{"train_examples": 26041, "gain_aug_db": 6, "encoder_drop_path": 0.2, "encoder_widths": [192, 240, 288], "decoder_fused_qkv": true, "decoder_parallel_block": false, "adamw_lr_other_params": 0.0015, "batch_size": 128}
Rows from block 9 of the text decoder, named by matrix and row number. Rows with one number belong to one attention dimension. Each number is 128 + 24 x the weight over its row's rms, rounded and kept within 0 to 255. All counts start at 0. Numbers have three digits each. After the name is the row's rms in percent of the matrix's.
# q: attention query, key and value (stacked) (decoder.blocks.9.attn.qkv.weight, 1152x384, the q third), inputs 128-255
# k: attention query, key and value (stacked) (decoder.blocks.9.attn.qkv.weight, 1152x384, the k third), inputs 128-255
q.310 100:125108117177122100140144116116117089124133173154118117138151098168100170180136156148153109129116128086128176157154162133135092106133119103113155135157106157099118119105113146101122144088078120097104123129097095136135112151091152154106103089162111100105130106105090158163130139121125125123114134084100107126115136123144132111145115117108126141106135158132121129102151127115141096145128
k.310 097:072112115104103125092163128111093128160131121154148095080104145130129157145125124105095127126133157140133135125123143128129143093148106102152139113117121129100111108130158116096107109155125165122108147125158121152119160144148111139157090118154214134113123140124110095070090132184146165112151146142124137174127124159129118064090105138125146151133119119148126141117135131113158143110099
q.311 100:147117111120074137126177152103147127125129128144122167100114123145176107178140143130187132132136158135081153115113155136123126121147122105100138124131111162115146129086130164123111120107148183148150133117134136080122133122115153123103136127076116103095135085137120087094142092098121146136145117125098133104105133115092128118138108097112152130142135082116084154147157119146078163084124
k.311 100:147125147124182144096161138124133117117112135125113123155102107137132131115111130140125143160129130120108111161123100177148152142176137150115084094115101133148135150098112097119125131142141127137144107126107164138135119146085101144141106140163166106190087166188122110123139112113141108155137129086131137120162155136123139174144129120138114113090133134147144143108130145151156148088133
q.312 097:113106122147152093078090114118140162110120133103134145077152146135148167091085098134145126196142098105121113150109084142139148092122126157088135137118084078119135144154088113107127136108142072135139114132115133122117144174141120131155106107130095117114118099146122118128134108143145140169122106129120152153107145126139107129136176098145129112176120128122121149207115146145159114136163
k.312 098:168142150129139177171163089159122136127153155113123141118096108190153132117143100125124127130113105107103098123123133151118157126134154098139145143127136137120122128089159108124143065106068138098149142114107112173140122135117099092121118094139128111146151102135132112158151142122107126146129113142138091138140159116135143170134123103171139132124121135113131111176132152174168155090111
q.313 109:132124106117131113087112162134146110096115118105112119204131178126151143103112114162135111153097097123112139104165097162113088141145153170119145173138136134130120136139150114164134125130149172128167157141135098099109141148140124136124151127074125116155126152132147118135142136085169105163135095175094151134154087134150165110128125152092164116136139117118154151146107095119138136147147
k.313 105:135149121112152114118129129117148120128101107139119122138099105104121167135107126075117166170134099116097152166105111196156171127096118101087136131130100098145115131094121118123081149119123106132102143134151148089121155142129138177142184110107133120120089118159147134135081083123179167118182101133110142148118130138134121070166097112121136142124168162134134143095139107113134130129137
q.314 108:167151124126086133160138157135126147089139131117143106118133139129086133098132162142084113128126139112166187093086134104116117128125130093117126137130142139102118134077143096161122162157113136110128152120162159161104090125126133154129149143153106121156111126100130109178141130137125178131107095122133113046143145095096091097154118094128125111084136117144095135137099108176120114149150
k.314 100:120150149132139073141163101134159140082120132116088099104109130166154123110091159136119151132159106179116115094127141145096128155123128135106150142123131118101133179121080123112152149151100101090137134191111139135103147072135133134140162106116119132128122150120128133120175138107127082147098142154107115083127083139128102150126189143101095139101113152140120103138126129123166168130122
q.315 104:111101135171091122183096139116147129125125100129142098140133091100084107114150161083108144103161128167129165121136115149157124083114174128144122146116136090171158108165119084116122119101162094168119086099128107179126100159101122105138110128136090135109126121131139143127110082124086153113130147151134117126098151089180070098143135144130115116157105144148187157131147141073131139139101
k.315 104:156125170108129120115057168131143099141146079105104152139171105176132093159149131148138106142112128151108125120186115097128157091132190097135086172117125101081156117121157175129085133110100129124146113142113118170084111168179121142146121094109131139150103135111111152136152074149160096090121152164090091109109147136123143133100138126125115118117128095124133107118117073132134143112130
q.316 097:145125166141137121130135130148123075147138072183125104163134075156107109106104124179126146153146122107094102125131164126136108125147155132157116137100112081107149113131107152133145148097165131140116142126110140149136121153125129124124085122105131119068150159174143151108127137154099148168102096125166142137123092129122161117151140177126106113084128142150107125138106143124154178166128
k.316 100:146135150149145144133141148110123120130160138137122141167137117120146115088141092123168112120117163150116115115148121135147154089131177140113168115115126113145140105151068143090141177138155133130104119101115124160111104115132163118163145133117148114173131082115145138140164105109080139147078075099154094115147123140156109121180102096209131141109105107100120137169203096111149094147118
q.317 100:119146074142148125108151069158174135150085152092146110113117125147116124062110109117113155143096104159144105146107107095097153112076130129144153082146164164145115172116154095115186165125114119158126119154146157149152144127160122135139127148140106165158126149117140154118131125107124135115128127100149153132105094120168143129149187143138145103084107177104155157089135147106150115132141
k.317 103:119161101136089106158107070117173069122121138085146132083120141108130150094164056130131128120101122120129151190049126133106127110092096101116108117119123139116121111136153130112143161152121131151135120133165095138181120119110151143133079159118107154143160151059078109109145109145129100136138137120126099141082130120086084135144124139089121139160128118173172114143143150148108127131149
q.318 098:090117119097135150078137100123125122137094160117104105138147147090129126124139162124133130141088108106158114122158127135145139145123110087148118133185139112096139109125162155101105099108133138137142103161136110101108155155090117130148108144118132118154146117113094086140136070141170157112121150125092100125163160086101111186143090088133135133123141153106173117102145134111099140109088
k.318 098:113142129184144133133149112111134152166134128161120116149133131113106124151093149138141133133102096126120156089129127140118080140127108149155141102154127121185122132100111126141178115140162101155114083116132150123151192118157138135168113123093145182106110134165141152113085143141126106109090111135140170129116171131116103104066135130112109124149086067109112146163140133120135121133107
q.319 093:142135124100169093147125139124072188090101119109112152103139144154141137091108124096132198130134142113141103120126064161128119159124107137159100137120117119160163170151166119104098170126139122141118125138104157128108063152095094074156110131150135129160147172133139148149128157156132143123143135109114184144116099129100126118132139129148130131134161130084114093123142113148106144112124
k.319 102:113155121110157139142110140119147166110100121124122139106181093113127087103114124104153162110181113154151056118174185158158116147121151103120144133127117124145119134162126155166090133116125095148121153121142142171143123096124096121075134116126095081112114084164110095144184130139147162140172144108136146129072113119121087132110149123118131117132147117139132134115130116114061120144138
q.320 101:106079060140108116137120137126112101126106128155126162113137126130108140078162137153125133148163105147174135087126132125136099116127102164119115152140145112147113152136140125101130129136155113115104084103137125131113112149114131112132094145116121097134113175122109148126166097123102101128112112148109126117126125138170114144117143148167099153111127121110133131143165100106142135138100
k.320 112:106111118119134117143130108111127184101145161156133090088114093071146123102139127123099098085136133064149136153169134125117134099110108107102123159154153168104148116150149143157146114114097138096141148133169130090160150130080143114146123115127130118135116123110158040097120105166149119182178138119133148080110125128165083124082169103107153129138103089110145073135149120135120165128110
q.321 112:160154094128164118116182152141151110115118106088171124146100120130108177137152153111131096183146106114090158143093105113131107113114102121147076176112096109130156182104137130131089118140150072124117087105126134106152123118097127159191136127121103161136132099128173119118137118130104123124119114122145096113166129112089113117123155130121112123090139150134144123132180105125112132136111
k.321 109:132117128110126189124085140132136159115125153134121106139068116124127153132108153161121119138158127126112146128115153087131097098151129112149184132111099134082107109100131101126122113142132140135158075096142141109131098120154087124124127093140153141098143138150163109125120158106123133090113123141124137166110148125125149094190105156156122124127128117154141106138148099136164125128084
q.322 109:134141131118144151152131132136136172131111130116136123143159128147183125155059149184141112118095112142130121156122167115102141148197096129180114129116102109083119131138144173143128151100105151102110099147129151133120146088141138099192088116132098122127198160174104139127125156052157119119087175130094167096114150120145119134117125137128138109094157116152104128140127120120108127099123
k.322 106:130152121103150082126123107149149120165105170123118144130139129146135107127118159126114129138115170111122124134062125122154136100078126120123104142133137097138178142147116153177094112181153114121123153142147126161092128133111094151169120143167109168116119161111166112140089113101164124117155082122134082124097115125134097128087137078102150096132132127059119132156140130112099130133138
q.323 105:124122116111123140103112124096142130146129092142115171146166092170110165103142102121123171154166171159128108117157157097146113167127164155086129103140154130158105145127098096097100114120116147154164119116105112177103130134120124146161142091060153136106092120111113122119167126099098135147153135177113099153124153161114138095094130110145114173173121055127133109103100132169120101092157
k.323 105:124129147137105127119115166121120130145130094150103134084137113168144149110112159100165175122148107133125135134115108148116132113181128106135128100160150128103147134138105128071107163153112116141144139122146145087085138113118090097156093137135129147124055119146186127116161095140070106098158122130092115149102099172098129080142106097124103120123124146121087131087189117121098158125143
q.324 103:112128138137111109100105117092142094124119098124107092169118125114126113118156137144110119127112131117147122079101139176129131128128142095123175122127138126106121165124172094144148149163104144121105132176094113121150069147100129070132131138106155110119140134116142118160152111083174140138192101119142124128093133121112148087112104125099148127154155114136135080124113117106174122135147
k.324 106:127111150155100109110160118108123113095138141104152155131123120142149092183110115127105124155128082149123126123137163121119108125166136088140145125181138161137146126148112146186154105106135129139144121155128118181110154132147165144147123136100150130163114148165114175114118098125121145152115169139158076136140102123117123176132115159101110139107181143132080153105140115161121103125120
q.325 107:121091126145164105126160112141149141115088160092083103142126102082161129163134107120131120097134130128133144129129055160068142125151135137129148127106158126158110169115117134130135144166122139075133153128131133069124153174102077136121127098161089143125115142140122134126125147161149174112091127171134168121122120117109088137148100130125128146146121116136117157125141128143110162142095
k.325 098:116137123105105116152169156115121119152190159115138129121140124118120158158114130103148133169142161144167081125126143118107120109094127122148106143106127140173091122134126145143109095119092185154152142114149162143143103125132189092152123103150119129147142094132140090118162124123108125146129170105122126189167135123093121127102118100142113167112119170136127169119120143127114121120156
q.326 096:109119155117155147172113079136105146137110130186156074126080134146143148119102148121101095114111104123121095114147148097107133088111111174099154089149119177148118126105134144149143111117134159111124132127158105133109144114138119149111104104147156120127110137158113119114111106133127111103148116123106148124120215125140130118133124165080157106089149107084118111109138170104149129124161
k.326 100:147159149122095106109093112121085091119118155134120141126159126141119109129158140134087102154105115145144176129123125135117113140102120135118154113154129124104137131111122177147118109120161128137086164161151140150158113103141115144144115101127147122120178087124105127133123160128134092119163114146093131154093146140119105113135116144156128130119122116160134104120120107120141136088144
q.327 107:146131153170132145136175092175087126105134143173100115132132154128107134175125075141146115125105140124122174144125121146164076111144135095125131137145129105150139096153148162154155133078139150102132191105155135139131115120170100175127108149124098122178179126101138157128088101139114111129115155144113057105152116199124152175136137171168104091111116158097151146107143128146116094144158
k.327 105:124105116091121140137138135160124099184121116146155146103123144107110139113129165137147097139123129126146092127111140124114106129168143167141108113111135149121118108121147136125076132106116153121125168111108155129141120105136105105129127140131133132131136109092124123131115140083125163208108108127128146110126145126132149074102106188150101122156124115159136155145108128143140127166096
q.328 103:151167142124101081158096159114146159105129141132113109129105123127118130134126093096147122138093133126133140131099195149149169114157129130113101125129144143165146079131152141125141112107147154143152125163128121135062125131101124148091103125090118137122120111134109147071157113126103169113083082151118140167150152115139140148110108129094152122161107124138101165139097129129149119115075
k.328 102:134145111099113091112171085163151117113084080145093119117166121153127127114134103128108103144116133124152137168171105120136128143097159136140106145121101140126129136142169150154158136152093096171128160146115102100093097070172150129152158152131095116156133100096108154115133141130129144095092110118142146144143123125116140093096145105104158151146110158136142109128115098112130148123114
q.329 112:094117111114111170122138163118117133210134083117135117109146128138161160143114127107145144115098137138144129155148088156114111155132147157104140070148084125097069141149120093119080107158098172174107154127120133123134115143098098134156131107112163168103123182124094113122139121173146168121125079113118090104167100141122151111135113148157149153144107132106123119130142111124089128162121
k.329 117:174118157154117144104106124136140159094154079141109112150110141117118098129133075155121150116128112099130133141127122101122127130123132163160095149154168107160122129120125149109131130113180125097109118137134110175136120141089094164131129140117153147128163076129122101093146109138127134101109133141149140091118133165104148129108128119141128111161134140127124089068123143108123096087111
q.330 099:156166132115104143132129148117135114170128142156156146116176113094134134090126163143131089137138133137094171078157087145081112126132098120133117158085155082139130092165116143091101143129133117146131137150102135124071110091130119122141157123124141104128128119100184133134173114123127060160120143134175151135102135113157099106103103124123077132139140115124106137115155130148144124114130
k.330 102:150160145154139111150158110203170126094153116112120110110151150125116155133142107121136101146139131124096147132169085106157142152118118118105128122138181089121139120113127112126095161097133121128076136124089111172157123100100143109104141140111099143149114126113105111129116149098131109135118122161144057100142092072119139130156125126093153147147135097149120140138164122174135095128154
q.331 106:120114054077119129113112134136119132122140139139157152136114114141143100108155134091136145133083110101095123146136140117103133170141128148101124143162107133124104132106127176177106143122105136141098137151105130156133104121090144121123176131132118143114116109138142096152147120169147151141143143111122156149144117098135095128127093132175127090135129141118101143117155134135113094101176
k.331 104:141119123115150199134111143111124132140117121118122121134124133096127122168114111178109152161156099114114105112149144152153143124144173117140115129107099162107127140097142113147162114138115128130121120144148123112143138097094128106156093161156147135081129141148126097109104132158109165100128103111121113166100186141178105128110139107169141114127133145115134162164129139109141178137104
q.332 098:142182124133123105129125155145124137111162142133130110131180134128124146088133138108188113142145130129141114157123101090099085138112160110185140137181148139144101122144127127120062135099138125131131100090113142148129133124157162096111140140130164123147078144101130112080113109112144140151151162122132143093093146102139158124156155093098134165115143104114111117106109139102118092109143
k.332 101:114108118108119134183157143158133141188101092120145143147080140155155125141086092113168151128111142157078122093097093183117148154136107135094145132143092111085131100115091115099149178092124113107138172114161112101126134114150127129139099079156119122152089115104155137128148150086113122124123135149141129130139139104123077138171120151135149132126157149130132145108100161155134160074131
q.333 106:127162140181162147097135137121123134132151158118153153118140140136135096161129117139124137105129113119151117122116162118131121129087162092138150105124152132132159137124111118105191137107169120125135154116103113140124124104127136104155127166161132116056095111115134148118115117150096124093132143133151125131090129101147142100138156084115129108109102136158143137134095129074147150084222
k.333 105:124180089117128131077139087121121142136129118118167111110115132099140151131077176112129113110133171114110132135122148158142131171133125135155143098141095129111136168143166118121160100173110145135142092098106129151139134108157131135121115125124169129087117111139109138138133128123138152114115106128095123124123139104143100205124120124153088133128084158133157071130121139134179096152114
q.334 104:191131178159130121114129124114109119131137133109152107071098131098097122135163129120100096113152144128127131138128140120094161083108138108142088114144174083140129087122108159130131127126137096096151115112124145105178167128102142074137136080144156099099113177138137166121136136152156148138169162117163149116160114165070117137176144083123140142147133128101129112162104127120149139143139
k.334 102:139164106160165091112098116122175147092118141114153113106126114132119145163147107121087105106140171122132108083111137119136122158123125159130130180135105135190163217141115116128177134146120107114110109173135146079135120119132129085130132140126160156152154104100099146091116187119153146116119140103162157107151105078150125165174119132155126140120120135108100097151139144115151123079156
q.335 105:115126136102195126188107166101143154105152130080138116128148105093116088107122120125091191112159136097151149094167091164161155125138132113147134121124102155103163132153131166149123130150157122112147134133151155103128146123125141147113152145153151136134161148095076152149173105151104116122108144126165113121147103119111134135115145062098156177112115173100186058129102142111116107144156
k.335 112:134057087132133100145125161100118079137128151108170162118136103080133112110140178135139167119106117134139098178142147098147157142139139137111146151094124120131133148107170142115125080156102084122141102125145116123186121138090144111127144167162079152150090130111137120167136108098139188095159115126161153102117109111116101137151147149151141114140123153137125166143140105120123129107152
q.336 111:110165117140095130111153106153135074127117156098136166126140134128118119159112117146120197160148061141127098133125146165133140150104127138137105134105074132086135125160109117126134132093090165154126102112141174136132078118163098120098186148159164134151092163143134147107132125126126070166103131141138134178139156119139162124107125157136156130135136108112095145116100115135123109138117
k.336 105:111109140089169111145118103112128128146091121130114161116182099072159102078162126134162147112129117132140091099140086129144145125099142147114113144137180125121114076082144157075149157096125128127109124142119130071145128162172118148114136132127105085107125153150084138133130114124104110127120157147122148137133125156108085132160096126124153100111130133149138133164173160093131136149155
q.337 107:115133135118123101154122136124111149147118133142108182115142168095148096088127136159144072158120133152113125112121143099163077122174107109081127117143149149160148124079151097137129082125121133129080101136167145109071177162158111106123140142108144134124112113159102138153125144162129135128158135119107099139139103114130113144073145094168136158170134136107149078101130125152132101155145
k.337 105:153140126163139101125116110146116113110088119147093168136124121102142119132151132138117147118122123114153106129102117137131119114160159107102127115129130129098078111117096119113092120140107157084105135106115110158107151138177137149142147116115103172147127146148089163109123168174159097117120166145094150122167125135117131148123117122124156132125135190096147116168106147123144111115125
q.338 103:146127132130135102110111092085107142112118137167159126152067123146097105162165078123125135127151119156149148093130099146155153143125137132129119149104127141122090163106114116099172134082086141129123139113156102105125094107183142120083094127115151113159173154127097102104083109118128162127160161135076096160122084156110175165174138163111181138137120074140154142165115126103110141130095
k.338 104:133078147133156141077147125143077102119133144136064130120102153165124116108132148127136093155122126099149131146094117109099075089107114194164114096136144135171168098125134114117106135156147111120121110154158158140109153130138144116154163115106130097130109108151119138125140113116132143152176116086114127134123161073089125126181117152117108137140090103127148141122126108159151129095145
q.339 099:140079141202158127117134169141140106149083138102106130075106156156090132147109163181116136109107141141123121145129090139147139158114164135116106148139135149133139123141156068131162168160135111129168179116142115058148108144122122162084121094110157118122146120074154131109101159129129145151150155094154145102169114079097055139120107125135140097120100164155140121124115123156125147146094
k.339 099:111165109145110130113115123140142131138127125144109138172105133132159125162161123133163115114178113117163178132108166125128139176135154118116151145127116124157127122128119149125131101084129150139103119114127128093112133159130109101129120114163103084117097164160114133164130092172146130147155131125159162167106113102137151135124154100127117075151129070188140111111117115134103110132107
q.340 102:112136130129148156143169139156095150100125073140124116092120067113119119120118122097134125135135112111117148148108162144150082099121109104082127127118161148117122124114135089138121100131129131109145112112095142138152160111127122152152099105145090139150124157121132119175071183086140104093129088130112104114140109108130104150147116094133116136141089121107159159126164106147132113176079
k.340 100:122065141127133108092144141135122126110115101144128154141159130144121142100095126120111107090133150114153178124166098100134108134117150126181156149076154140117131133180136143100095148132156074133119153120095154125142112110146138147103148133101166150120164170110105116127152142151156110132155159098089150148124118124145146125112143162087106092140156085111106095124121123080098120099116
q.341 107:117089146101093134157105119130173119093163124115109133156121134100118108136116126094147148124168169141113109122115110142122148123113116172101133116154129102117155123132119129172116120115071102158106095083121099148198081123107160142145139142129100102134128084144134108162124132116132143112126108121108113098099106118140099096108165126148164089122118138121097120161132131155141090140128
k.341 110:100199117136122156114121122086098130150126127127158091138141106144101164118168122157088130128112118158138140075163122128137187146162131166105120098129147085109106132150097135140139149107091120173171113141122125131119110146101121124098168173132133113128151151164131149138140140135136116123074121168138162090144116148135122154136144123115129134101111112148110173150122150127113112135075
q.342 107:125097118118113110108102127171089113107133149113146136116143139139110177140074078125132104126144128147121130137122098127097159119123111111159108132114111113122117108114090125117072144145194101155153132156112143131170153122146115102056133098098140155134102104119137138127093174154109131117093088128131123131139117158132145145142109112132086136140137115159111132109104182184152139163126
k.342 106:169151161101121112148099085131104115125072108130081110126118128137115115128114102062150158107171124139144168135125138164133138120125129081114137165108136173111088104110151125123142166086122156095126159080132124118120132121132115165133111188126125084099132079117110122086159128136121150132140134135154163141143142139161130148141108085100146137128133110151085127097091098171099127161130
q.343 097:109154131118097110153119102129117105145121106102119123153114090131137132114140137124129098133136123125122116118137114156132137123116103116170070129172135173137114126112133101104113122127168114132131153084107117150128101138141156178140170178090119101137129112089132168141094151096115105109092129121133133148126151135159144134129126101161143112091165119122123172139109136120169153104148
k.343 099:146122151199167142158116157151102128109109120116140118147089097168122138101121141144118129124173099158123132132136153077110112161117172155119142098150112151159114150158134139112082165138129114082134140121133135137090102192132110165080106108096104148153133168136134127115129121113142115122084122123162140152143100165118099087150194145097131107161143073163137163124132140110121103140179
q.344 114:115090161132144122079102179087146162061161110161102119131075167126116186149133144153151114134135122115167126129127147119117138101148087126161148163117135158093173118140094122160134158162157178130113119097175110119115152142131110115130119136141108134146145109134163124114162146108175131098132118083087148160128118144171135141143134132134101124142105155134086156150083147124076153110147
k.344 114:105122102083144152142145109082129151123164158084144074108129134134162095153142119128133130113105183177118116097146130103139130154171126135110109164152076145144144135085113095142108105132161140152114094155104102138131151107128150117119112086112167115105131132096129151121120173149116122125083136110116103102138121118117124148121127149156154151081109108149149166136075146121142138163152
q.345 093:097148105137128155105152084110123091153123130124131119104122115158130114157094101114121136134082134116081106159101105117114131147083126150149192156105114092122109162119142138094129127155135106103169171149093126115109165179124137124098162128155127135162165118151129103169141122148149117174133105110144093148114115129110100125091157124101137127130161141147133138144179095140158152108125
k.345 095:142118135121093162147131138117173177121138118097116145098122111175077117114111124107122122189151129108132147139139102154129121108093126110095124099104100141100107155109149142144139154158142140180087096111109159152138133139112140118107160111104132138119127131086101150146100079150117109159141141142130132118099196141190154161162070080117144138140169157086137121093109101095155098121096
q.346 103:154109129101107118143108106128144124138144167105103114133147087133132100136185122116100157074114134132098134157135146102135105112126137136109149136111124095104163108130123152145131147180131080132136108162111081145147144090112133119103100145162133152149122122118117144087097127142118153093160125124144155088091104132100185149167154169082090116135089135121131072123118129131169125125120
k.346 107:103104136136126126096094170097149099143134142174130138126117189126103119121123179163171152151072112114110123130132124157137119071144120130134126117099124129075129149136102127167149148137145138125165126164110163082104135126117147136103135118154120133123135140089147142159119113160113090129159097110139120157143102164167131100138128141183124151085168128102120123113128163121103148109123
q.347 101:129112167145121117154110109123103145189117107155149116153142167116129088110132183128098138159108107106132099141143116102131149124107127116096129115132136124123105114140144101098164100097114128138129136135103089117137112130162156128166119112169107096101133096134119125113126109108123108178123134154102159130092141147120097152106147135095109131095146132127140119132131104092135156107086
k.347 104:108140151162084149095121137106156125156137147112110161142173129129100132131145099100139107100097133180153099118145138172132111102145116157139112086123120086181135105172122106109117109135167184126118146120124153155148106187097122086093135170107131114163110122126153091180135117131148116147092149108131075099141145113094156103066148158144117111132111139109122100119112150132122145178154
q.348 102:084120109083157173097114169124166117095072106156099125118153112146129097120128156105116156079151165124160129097115186125149179144148113114137157110095132151112183161161150136155148121119097116120137099141150121157121147143112159126095102101130113131140094105151152121144105127165113105132113154128134131093114124112125115124162098144131148100096141137174114131096146132083118186102108
k.348 105:097115126108111139150105147133132121123138143128152110146103123122135183158166105122116157108106098081102131118097118177113128125124089080104160101102126076118128127132084125149169121145125153153126107107123091143104114111102173153115164129092096128112128135163150092161140106086084136114136160162144132121131100126133148135084096129110086153098122166134081136157116125103137144139144
q.349 108:123118118097106144121143070118126126143162163091124159139099182141155170120073129143140100130100140127161151167152160110125142108104144113130121107081129125147121100105082149118134111109111142170129137170175166146121150122145127164158099161117125142117129101130132089158157157124095128156155107108140127115144150142155122124121135180125112136127099120124117152169136112121081137118093
k.349 107:101131097106141157169121119123108146125147147129151137165152130117101111134158098147138090103131122136108113176126146114130138151114101124123104164098159107144133106127136094112140127082119125119167158134128090148134152138156127158136084104138147100138126141105160150135097105147082110103139132137115122122132150148095157108120147117156106142140101099089172133141147136127088133144112
q.350 107:151156137129114097118128119196155140126146110117125135126166121147106118084153122155125119140142142121092084103124145096146102136151163138121134109152098120146155108110122137063139127130126111070089162140145143129132151158124136096107147173143113140108163103162159120126112110157138099103121133115135150203126119122134137100125094126129105106142106142173141140111135150121101123129140
k.350 107:116141126189153097135168167103119123126148117119121107119124183137145153097079119124128131136129158120092110099111116146097163125140100090149107122153109129146111119143125107095117103118092090136155108104079106093129147143145123122103116103138106146132159146177155180126142128150174127155119073133069131139119114104127150114097147135075130147147136126109164101101114127174115129154139
q.351 097:158140141149115148134145129106123124131144133167134113143121154123185121128138157114116159107116126110132120139131100129181127151130141139150135143123112135144081123131162127164142110147125100159136112146108134146134101095141114151152116119119087123110121137131093083134140120066124167125110136146155144108127152126114167081137113128143114146140209159142167147106139143160143126156135
k.351 100:169126143125123129166164137179133128109164112135151125180144131134146109120102127113138138128101091164077135156110153105113114108069079118126127098125126136152135134146152078140131125152165097111132100114139124147131140152123089131144137122120126100120146134153090152132085158079136146121124117089119103093132130178140197130131143126116122116119133140122130147140163090150162125148127
q.352 100:105110119092155181154154112149176157156181144148147136146106119135132114135117139091127158162082115131116159131139147123155144139139137119103154110141159111147107107115148136112099167110133171124119165155110100108137119130120107131089137137121135117132150124136124098114120104098101137140100125115121124116144091087095134090126105164095107132119146153131077153169141105105169196111112
k.352 111:134117151131131147134089070114136056147135112115094141150150188150148081132135171148105140125096122140143126120156091152118095094137115120182115130094114073086115129153106092141170142135108114154105113145134130121103127144115122169132139129150095141123129136123178143131076128121120094125115167116169146164104148135084196137130121157130149135162129147133125107083111122089150140158145
q.353 105:118132173111114151154126183114110157094118099108176128128166083125168066121161152142085107100124115124093133103164120107131135161139134097146125087115124075107121137125114087110133130145152138152105163113117097112076089117137122095109112137149129100096117159126147122115151148134143128123121092123177167112113143118088122150083113144161129157118075114128193118093127171105130165152110
k.353 105:140154118171133108169161090149159127106133115114118109106136113160143130107126088124125174159125132147122130109094162136122126175160113146134139141126160093147121104080113118120114102133112134086088144100151117134096105133120136115143147107091169097151135132110153105101104096090150114122151093098135159116111158121123127135126113154140112149130155113102097105116121133106127078114104
q.354 098:149119111086109107124168093072137119136143174159139101152112136139137156157119096140109122097177110159159139171125096122118130132196121085122164100147065106116170130100110107113143146145164141118151144125145173150159108105100156123136146107144119104124122157122098143099129085146141109159135110127114132108119133170137097138150159096110098128143139087107132102138078092110127133155145
k.354 102:144161157124119106117111112123161134121145076165185099139119122141132092101149119137145118119154116117080144148161150142145105149123162119081144180085124086170121172154119068099105112106149113146096120170070122105126158108114122091177084127119098152139123151168127131123147108098092102131087142128139148097142149108141077112124142081170132114149066135091095126121181124089110094113149
q.355 094:149154103119093093126118079143124081125137176073098101154130128151115142140130119159153124126118172153106123137141146165113138136119105149152152122120121147137158116140100115123126126207064112127116133125105133140103109160134090128153139140143142106131138094168157106112090141157112091132103122115136111118122114149092133122126128175141078116131165123181083108150129161110146173120132
k.355 103:172105177131182137118157126143122152141096111088127118096110130148121145135140153177077121131133116122101095118160126123121129160120137125143103127137147141172128154136163132121114141078143163107126107085151140102134122118110130106111098115162123211155158135108109109089166153169147094087178158101124124134152105141114097151122135084108162125141109093141126100177114125135124153129113
q.356 095:148149114167092134127106132085131163137134141110093105097143126140133153167142108095096117102152115096167111181087141093103105096165147079107140108145148162128126124170158122110122134102137147133136132133161104101126121179158116166119147113135080132132168161127163118155129211081099180111106100136100164106122164116116150125111140126122150111128166125098116119099133147122143128131148
k.356 099:148109111147134098098099156163116160124132117142125110097149118107148103145121097133140084163104169123124148125115085158127155168138188147120152141147171106133168138126106141103139123093111127095115078158123127146116144101147084124158143138129126130106150159137122155132170073109095114127119151116151092133111178167152134185130166089153128126075141134117113143106140131126141115056142
q.357 094:145141135120121114111134120158138118141115107117137095108136146097118117074104099098129114095163116154118128148115106121149121159134151141082126130117149145176113130129108110147114108093138164094136109141155131148090126137082158153097145129141145109133142156110119180138154077135155135181143083098129135138116134111123145155114098109126083099150088128080166097149085109142129152143139
k.357 092:081164125127128162133137192128164154117092118135155117098152108090130131121193112122103098096122142127166110109148153109124141123121147147131136130156138113137157134137157134169107093140104129134134154139121141129103124170036136105142095138145109143148068113140106088157120162143146131126131130149133142131098112156114128108136136098100089144110107182127121138103114147158125146136110
q.358 091:148179136131094115136147123134119166142163099138143141157115140138118132123115104163093128114100091124141159111116170111132157168101135122147102131132113143123152143090125136151118170138132158160134138100075165149097147123123169139135086107131145178095110099105091082113135141147100144125116123151133095125153176065136124093081117144152179078109110142150155141164101103133151119115147
k.358 093:137131132101146127131109137136146097137143098133125139174110123108089123133127156131132147159134091120133102106106134140100143164079083135123164143119091113085132160158134115149149155127116167147137119146143110120141139112136126125085138160157164105120115124133095096172123112115101145137159115106109147166121082132091113160167103129110169109094172095146097144111107143186154108107108
q.359 100:148104129141122069108134098134138146139128111087127117119167069109122185106173120146145092136118151138135107153111117095133151100117173139086125123120131129110112117137098140161124126123116095083191160103136140142115135087137127116122146166122132149138123096129106146142179111151129084150130154137129116151140113111124151142130123168131134088113113132141149165075143127148154126106138
k.359 102:165128147118082086110075158139135108132149155091143126106097130106133138132144134093124142142131084086167102125137151159145121127133112128120122126096135093082143130096128151185082110132154109160165153120136191111088125103179138152116108110182116095084173192135106150136104118136165149141110127095159079131104150111125158089111124135121120128148110140154141129138140107152123167068135
q.360 104:126159132129153135098108107065158137138113112116138139127143101074124153131109154136120125131136159111130109139118125108148099137142139134134097148097173126153070141086126163110149113206114095182130164160136145165110088159153136134138099156138183105132100124132101147129133132116134111113094099139144159155104086093107088151146149113129151180123152092150129148138120140117111132121147
k.360 099:117173120134117154104083092116128123132125127122106124121141066126132109108125135123134151127116085162127127148138142175136111128133124122119151085102142152150092155092089146153132111156113126142107113140149129140179107061094112171126162102093089080149100173148155175121130149105127148147139133139143127116143146114126153139124094132133105157153126172146131092117134112093158097129119
q.361 096:109122147130142129106109165108138119117106156165087148111154172138120113130111083143163140152145122140113123118125098140111136141133116154201130107153134151155145126079110136174139131137095114127086125139140122098155117111151096141103152093120149106145136106106100140137117164116108132099145121085124105118116153119085165154132097098110105157138152110106152088152141114162086109106167
k.361 098:137080136145145156127145117129146154133068139155132103112141140139127138137104122116091143085090163079076140124140123086146162116107133125144086156192136148157124124113166137101173143141134118130146118130097146130140126081151072132099123080156115114135127136158146137133128144148128125122119101194145117174132133108125169135129122135130170127105149132085122139158050114139112143111108